A small spectrogram enhancement model, trained from scratch: widths [64, 64, 128, 256], 17.4 epochs.
Rows from block 4 of a small spectrogram enhancement model, named by matrix and row number. Rows with one number belong to one channel. Each number is 500 + 25 x the weight over its row's rms, rounded and kept within 0 to 999. All counts start at 0. Numbers have three digits each. After the name is the row's rms in percent of the matrix's.
After each channel's rows are labels from the 100 clips, of 14848, where the channel reaches its highest value: "responds to" is what is common among them. Only what is clearly more common there than usual is listed. The data: struck, bounced, scraped and rolled objects made by modal synthesis. In brackets: how many of the 100.
# convs0: first 3x3 conv (model.mid.1.convs.0.weight, 256x256x3x3, each kernel summed), inputs 86-171
# convs1: second 3x3 conv (model.mid.1.convs.1.weight, 256x256x3x3, transposed, each kernel summed), outputs 86-171

convs0.114 087:534518491500518519489465494477503486497482552492494542485511525517528507482478502441574510514468500523510498480509494504486479526484535487468542526506505515468531546549486481524510562506510487508499520490507513523522531504526536539500508476513502464516514473
convs1.114 090:445518475484512466486500506458504418526458497500503492461480460480490477526484456515431500513518504457514517481500475522507582505486502501484478483493510456507486442509509481434469491521491483500471506558511515457493510487501481486527464497500505524510489461
responds to: one hit (99)

convs0.86 096:482479478491532472444469488518504511501527538521554555489588538500492492487499486497511473511501489500488513502535510489534492481542563477484500478503494473537504499552464460498507491544543480477560489513486500487481514511481513479519487494448480516521478510
convs1.86 084:500521496467494477540399486500496537506517491522481465493524489530487511517456462523526479518549529509484500509500484507520395477466500519532519522505492481463517486448495545474500468477458506489454488481513504523503466479527507507542541503523495508500500507
responds to: thin (high-pass) (71); rolling (47); white noise (40)

convs0.157 103:498544506478474448493500498503505492529421492523515425470528508505527490545541484500512570464514524500459517532523486464510453542479481500507543481488517511473524535498485503506490511504500496513532500497518500514570496478471505500482468469519481490463484511
convs1.157 089:468501520500516505500516533552549529451503498480516500583507476521426570469500510486500455509474475533492451482463510507476522496533525471506464513475453511529512469504496492531539500479524500481455489514478500520436531483536503500500492500480506518476523508
responds to: thin (high-pass) (84); white noise (47); pink noise (37)

convs0.164 087:573524505493516492514489479451494505504515452505478522505475518478500516483520563480575519489473463521508481466491479486508477511497504516490499514463483479511517481551511486584468480568459527525502499482509504508454512508497434506522529466512487516525510519
convs1.164 087:473511493457524488481506552530490474508460530500510500468479483492455494474520485519471513459528529521525479483507491507472559488526524495535450446510473486481490466462506496453520459493503526500522508529500500488578484502477548490566513500481482502557513457
responds to: one hit (85); rubber-like damping (39)

convs0.21 090:502527564525458476500495506474495473482495494525507516514528453482468499500436510494576496497508509511500484509468526513515473496510494527482513444477512476474487540456498500490503507509486506529473501496508512546483533482500498496525466460518494505514498484
convs1.21 086:501512483506516509499498525465542475565498474521497516500503522500489531515536500514482531564505509500533476494492479500441494514503466513516495472534520534515490482517492508534510484486458529513533491501502526521520491504498487466462529493489500514523505492
responds to: one hit (64); rubber-like damping (42)

convs0.216 118:448523495484528495494510485482515475500465495526528500495500517486519537520548498474488497488490461515457485475526424455506508553515460507467500458542495512513465491481479522482543491499540499505452489489462514507510512490488551509504506488470502480500446514
convs1.216 081:516500500501479502571506519496509541529500462516500489486510511508490491517477559493500503441518466498527511495529516475500530512488466505492476534453526493505542480540509501547489512510471500521500485483509526484486477535532492493536485554523518491531500498
responds to: mains hum (70); one hit (64)

convs0.190 127:500490507499516495479486482463469505454524496494532440506464447551487499429501508485509498498486506496484525499538447499499487470475444485544474485545475558456481487494492465445525511493455503511469460569422508509500480451508477553496486525508501508489498491
convs1.190 113:485464466517463507533520480491514501510484514510485539505477529483473485519484506492514488509518502476486526504533500522519507537476503525512546475483520467500519490507519499522461510517489506537443507436520495500500526560489492483427490505443524547487493507
responds to: striker: hard (85); reverberation (75); text has "room" (75); text has "reverberant" (75)

convs0.68 109:514485524507486524509457519494467512487519481481525494516494459483480527497505495464445472508481420528534500526496490504483520530490459442457500516492521514492464479514500473531500493490476508512494503506488495452512526512486504506502494480500445504509496454
convs1.68 108:526500448459540529486499529522535523500498525506460522465500500506513500546494483513540518515500556537525475538500516483497500515526483547527498480500527496512492483465537521490500493518476481492563496495477513518520483515509524500527470533476568516477513496
responds to: mains hum (92)

convs0.139 116:507497527495501479505526499519507487475510509505525520532510535482487506506524485491501504502523468500473510497489471464480545500486509511484492501504512508488481532524493486493500524482470500485483516484475475482526490542476504479497496475462472490522500512
convs1.139 104:501504486494487500506488509494501533498478505546496492500500495526497500511488534520492510533464522484500512526525543480486493512540514468466480519470543484482527511487485506500512508519496504500495526511516572533470474565510527509490500523515537489500500557
responds to: mains hum (97)

convs0.45 087:500489530540477507524513539551478509475430500489520474476516496497513426480504502488496489499476488496526483526459514517500472472480500479513500512520505507503507519495498511508506505509504495521485441479513474502448566466503503450494498493510489504484534509
convs1.45 099:504503458500487534442486510507481505561500494506493507514547549486477502529513500499495524500519532544505532473494540523502471491507485491554480467518510498469499500495528515558515495526522512489521507519501504509508496521467500497500468512508515487542510504
responds to: thin (high-pass) (39)

convs0.35 081:565511479489537492485506472489472526516504473511462508480521483503518529479485547542511494488486497471500479475496471512516513492479500465473468521472539488499500520471518546602498523500512520493485503536482545505475472500521503502520526514542487474526477515
convs1.35 090:486481533467533507510516503490534476481500496539514501451473488477469442560496500528567495500509521546562511515521504469459533522483535523522496524555491517462512500498533489468512483526534500487536522506517482513516457505481509490523486500512514486437526447
responds to: one hit (84); rubber-like damping (37)

convs0.179 089:500525486491501493514546500479497477512517505536520474486456518547500510580500507490495520491529499497480493472490561495493516526529499478482503494497479471508522518552513497528547505515500517517520495480479552477553518488465524510486500498471495518486516516
convs1.179 088:498497529482489531512461500494462521500457465459485522502548495484494501455519518507551506500507513493502481522495475506516519491515476505544505476500470479504465506505509507524484504529529497513501484528515490517459484509502512495485523492546525465507473508
responds to: thin (high-pass) (72); white noise (48); pink noise (25)

convs0.10 087:592527543544541477486475487564473465457487470504516517493505500473504500484503484488528509482484544483466552498455475500498500495513483509496512516508511526515502554485508478447489512490533529500474472510472481495504548460511496494503517495506486561476532500
convs1.10 081:464493507450530539522492521445516426536509519515500477481483500519509492500508488517492459500487477500516521500527493510449497484500540530489486520525500527489500447499500520481486483496535533512515502512486531515500478526516497481493484492573514523501496507
responds to: one hit (68); membrane (31)